From a checkpoint of a small image classifier: adamw at rate 0.0015, 97500 training examples.
Rows from block 5 of a small image classifier, named by matrix and row number. Rows with one number within an expert belong to one neuron, the router's apart. Each number is 128 + 32 x the weight over its row's rms, rounded and kept within 0 to 255. All counts start at 0. Numbers have three digits each.
After each expert's rows are labels from the 100 images, of 14848, where the router gives the expert most weight on average: "top examples" is what is common among them. Only what is clearly more common there than usual is listed. The data: rendered scenes of toy objects such as cars, trees, mugs and chairs. In brackets: how many of the 100.
# router: router (model.blocks.5.mlp.router.weight, 8x192), inputs 0-191
# up: expert up (model.blocks.5.mlp.up, 8x384x192), inputs 0-191
# down: expert down (model.blocks.5.mlp.down, 8x192x384, transposed), outputs 0-191

# expert 5
router.5:109162156140120117153096156105162097174134073151161133121102120150108151113099131048109138121132143136158162102106152154130159098120205130175120132166105127148109118072128115193112118112102163191113109158131072113053125133069124109100104139098074155123042152072121119083150130140104130139137123136115165119144136126161096147117146121146098146138130107147183113126158060052159154123119105154170180129042110155108042186168155089165125166106118113128165121102168132135171113119114197097120100188138194144140123145159142148142142084103158179135115065097087150117111118132131213191
up.0:120111091162175126084106111043118074179166169182195167146119112132136112085097111163112129073075123151065186154107155147152074060124116164105084203097120139099163107138130141107137161147134117048095152124127109172124129072110146177146109096116091141127098074192093102092136103102189164104116136112152180145161118098096075093143134080133157149210150130097147151103177147131170123170145165153160124186146130148108156106148138123095069195081107150129152089166152117201116159101146108104134126125138094110119151126115144143107157133109140096134165185107140123113183130109126145119
down.0:101127077168128132185091125136056110081145107147154155131121097182113126097153142129126179131115135068176137106120138067096121125115073131080122152139165144212104181131052165111150070135184149106114154076150130209049118166081114146066138097134133087142133143172157122157156151152132171109112151161170105141087149096077118098139144153096142117128109073119157154114128115099063099193074116122151117174127064139130121122109114099069113164151117188173136093160164112122137109102135103145160183114106122165149133091155152159123097129073127158123143154107140106194197137109112168158
top examples: light from the left (89); its colour: white (26)

# expert 6
router.6:155103127105096101076149142085144124139159076104127148105151168081147182171101113206117127176138167100113086142165093143093132176090092137115159140098171157098149044090090117057132114081084071098112134108113162147125093142087177167162128169103138128131159136147148138114165093140103100094173180120139131107118161159129139160161176119110155107116092115066057136111115161109183198122134130139078115118164160156107164173158149125146099120159214092147130101161096133138125149111177158090188102184135088164107074132124131166134112115195105093158095133077113148101089144073117138091
up.0:118155150120157111210115098143154146117105124168122106156142090175168116125126096133162120144158143109097169154104139150121142074124086136180154139132075135130143136173156162134137142111166140106178184154140156099141158084182146127124145125123092139125117114102095146052103135135115163210129142089116151126070114095097161179094095112100160159130156145164122159124168108202062136106155159114171129110130081070116145019101196099113099114061120176095094141148103135089135152094102051148099161063172106120166155093075095122153140111133124055117102119131081123140177165140173137174
down.0:113096143136149096148193148158179088149102140117169147129115119127165084110107115147169079107102159149160151183135093068091155057128138170115115162158095125109126129189135104149143100120141125126117154117125139109111157057127166134130172072119088198121076101134095138050113080138150197060075082153176164112143222148074146133153120206152098145068092070115208200074163083118127117145136167094092103169109094159108113105151126087130090108121111132120110120121143175179129128130140087108136129141149107128159148138125129174145107180115116121138104140124126123077191141135113154117
top examples: light from behind the scene (79); hammer (37); ladder (29); largest object: hammer (28)

# expert 2
router.2:127120062104134129112143100165085137096103156130157125172114118176066111149147094120123132128076071130133174101101108082108136141130138121140112141058154124166140145122156183170204122152149187090141134075164112169118158120095149144113126125185084120130148152124163171153116126122170091142128164125083085169131076128099077117153141158149203136102146104154145096088092174129106107114166168146103172152109119146146145066051142092080066171160068145094127133180203083137040117104126075104139140102105163162162151132110110080127151122117155200100133147198108104107162115158127105110
up.0:134178158122136098120139140071173131185171151103104109083160094111173162111105145145120099115154155115080150141123105153175096098126153155116153145089152117093113141128155066122126161096098102114079137164082145098216149143135065114202163138092170160142123101157109092135114139177142082104157134114115140117093117105131159191071126072033166107168161163115073097106122149192146093121150160157090082148156141041133147121181112133154166105069170161132146119127053155120148200142163102121107077163108094077082100135113099113138125143138157107137135134095116102148086162091117151161
down.0:107097162195154098155209167075136108136129083136129140097085126122145111140118158177125088127190167162088136084150206134150108186166121144100129090117108150155111156106094109115088119038111130094157179164121144099185093123178136127179186103123134119159156113141142115148105141154125157134122118087087162115044166104171167112097121136077121096082127166090107139097098087123077122128159158099146102115168128074171081142142157050142128089114168188134119140129123129084128157104099135123151128137155161119170172081127167170089106084185174089149108089117084112139122083129188100127
top examples: green object (70); its colour: green (60)

# expert 4
router.4:136133127195153203127109192142046125139161190163134178116158127162104101167101137094087149097126092134139134098165145095120068136141184143155176102125099170150159184141141098057141083133139140144137113145106106099111122083176067111104161071169128175095149118115116093103125141132193164106106109122142129174098120062152194122074143168066115103129199123085089081158157118131125134172119232092084116109127119116116082140126125102131180134089084133135174115071152174107155177139088126120101111146093141129099122097122093139116108131086102082098124098161154120136171143120143113156
up.0:184128095076093147108091068110187139165105123122156123101144166151088103170130204152165146132136138134109179175204119185103180115169121153163063137124140140111124138114094141110126183064139103153166136099124156173176147110089176096201169121149139151096115103134070158117121105174103140200110129114155164137105104091121155123113092133129125155098127140173131200121100114106126144100118038118146110127134120194123160096032130138122114133132132110124086159154090113115170099140136109092114109124171067111118128101103116147139091178167090122184121163104152105059061120127173161113
down.0:113126147116120104163171099103178136156115145109170123102105126129114116130148139125158100125157132094071157180126155165183147098140149118109115164134082140102120103104104112122082200090120090125106145119183204126177157065125207107177147111125100145120116102114110162162112080115111112172102108053137161106101145204141091209133129085130130130068124150193153162082157081081142157094174114116128145094115092161120175099131179138104099129138177102142133193158119116094173106143105099102117138131156056102140152130115125078167163098177115104221056149122128117094101124142183137160
top examples: count: three (60); light from behind the camera (52)

# expert 1
router.1:141119114087146086135154087141200126098117159089106105086111150128126139130191145175160095192126144168146140168141165128165119121162066143090118128129091096078104180185133142109067189109134109131130130126123189107224136098185168125170147106104150076114161127154102139177089104091095124144117095107166112122127141138125155097150081080166119155101111149185151181126136145160105128100136048145195098102164160102137152063132106210086128143133132149109106127125088070134186126141095120147145130039095085075166135115120158103095138152098114095154162127091184111145113167130132103132
up.0:108123135171095151079118196123117094145098112149072126134118096118176146111108124171156115127138117149147078085084071128147109160125143128126167143070153108124173144139182116124156006170118163133146153147069065069078113173113130172051146168156150116105135138106174123108141128127213143105135098187032139127137161073138174137110131176167154094108127130077133118136118150150106155173147181063109094134137142131127089196155124104174106093115152147117147143098120135166077148130150147117170105128094158159123093094152073139134106149102142114056113127094138165159137148157111103092
down.0:133130119163150140087100164123118093134065097167076160112134089114143163152085133143156092099156133178130091091080103193123142197118141128184160144074176100130170153099127101133131046090053125146153174156071080112127052157080179141125178150204141159115144133105145150086098175136179104134146121159062116163117168087110159094124122146100156095130119129112088096130112142169104146120111171085110132144118176132136068171166127104126110120093087129104124124119094136145125148143162156127123076132130204164159130075179098176119155092119169148070141088131099156138139105178130071102
top examples: light from behind the scene (97); count: three (75); umbrella (37); largest object: umbrella (25)

# expert 7
router.7:088114164175144219181119170154087115119136080125092159159127091149150115093097125125107145066177067068155102153076117094113084110130140094107155130161124118194132111112073083130134126122165135124122135135165094099154117167149100087110057117141142194097111063123101116110112169131099170149144078152113133121117095149082141114119140098128126067169138121112149094150120151125093140148124190100067095144115117105148103177141111090131203079128099136155130167119139207132156119150147107170079143203181147091138131131160130114151150111120159133107060119177109151174134091231134109105
up.0:176109110154139155102082116073150128146161183162203097114157109140089157135138159131109135142117131101051207191215148151136100113171077121138137123073114104097169139129120110077090187104115128113100169088137146153220178063146141155199129123125159118141136116129134151070114154137159101120120133136155139176110148115146123148084100092118154108115189100091085198056104133134180129134113102136104109102201132129109111073119171153131084139117086090105134109141147145128151111110117115111111150108103114084152128141112153138069147112168149107100160160111210170114072104094184127126
down.0:130113126122140133199046106136115054163134169110157120152103101143083066162117141103125176068117166164114124141125161081067130102134135120114134101136143107162107145153072148118080186158142105112125138076170192150137149117186118085136106017119135134073134089141162119096158105184154166064090159095176138150181135118207145105199140139128106125103091133103173117131151098126124092111138165087081076129166131093096171133124136057106149122116137170093108142097129147160166119090133090108103162119145098146164161122096138077086165143145097139134135174105126152152136128124207115121
top examples: orange object (77); its colour: orange (59)

# expert 3
router.3:108162159179112169115128098117099156118111187152143107165104094103163064079097179096154147047113166138099106130149119174155168108151128096123084100154156124110105127157163130142133084214132155141112107149118103134099168137156090139062164142141199103183111153131113079114116180149167157125084106159097154106166142088143126131068095178102099140151142174096118144169152086213112061134109173089150128115143090126139137095116133159172166086099162115144124157096090203089084098138121102148110171080138120140104169121101113149164099174130102084130148165204126095115168100090080135117
up.0:118141143150209150111081125126121086123089092134083126106145128042143154161115084120146111114177152220058113085158120153113135129101124211178122161109101156104119161097213151097182132118138082140170130140082131113140089135120161080134175106103072180078151135114138121130211143141119099108156096129118153147112075098130141124123133142105098113156129140106163142115142130053199105080130079173144196111106106080102112127158169110116079182096135129135164140145185095123162172119093178145130138121103076131116135129147141108173131149138116094136118102046152105096127174091139157104
down.0:166101139119182158083046090134095161130079138149104139173147170112146145107128110156153151137101099149097130158117127124089088129147088091226170112118066124115176114166123145118161137165142148168139145146098068120136075113167097166123121163120131147117190075133173181063130169115109122145150137106141112156130132109129073132065076137130113169185201088133100129161139145144104135141116133099116163148171119123094106095128141146142114120094140115116152123164143113128107124126094112181023172121122156107074094147127071127077102136175136081038173162160143150101156193146180086139
top examples: count: one (89); light from the right (57)

# expert 0
router.0:157116163189162176107122163106065158156124165165080123120187109097141121136128090141112124080148097116100124098104140122136105156117107147183103129152109142110130182160121111110176131169134079092164165196078113110139105161150007136142132101129111131125167081090132121098174123156179157145165111173123144158085111081123103119103108153098109143148165071084086106142078167134106071151129188087090109203104136078139142128170105051110146085118070145136102121107150174128107135140126123145096158166141086081048119133128093124158121135161153164066190131168153162139147131127176117160
up.0:094135112129149168158142125123102128113123132125115073209149124107131142109161107109119101117111111121130137130074098185131162156066186073121111140116142092118124077143176172162092193151074184186069102109133118099121147123121104170107132142104125102134099143170141134167125084099079102127171159145107102171165120130100050121108159089105153098111092156185170086121120125145124073093127194210131186176100111122148137133140154132068145136046143115111155167126129050149048159131145171115129075131116133136099145162100161077138197109128142192108146134140118100093150094135097130186
down.0:170124131117124135110069114113135160135147113119085124139147152083181139116064173165108104063168119136137080166151149146126097113135108187066154180153152130093127146147127095085142139100119039112104161147071109083167133184132117153101125138108149122089123094161126095132148093132129134110179104152152196107167163118099108180082099066122099182177076151091134135159149195078158109160145158116092158147102146116129136157213086184121150119133115151119100134095077131168183173102146145162095169112141089095059069137130065099159114167172139146077124135065127147122114152118091147106
top examples: count: three (78); red object (61); light from the right (51); its colour: red (30)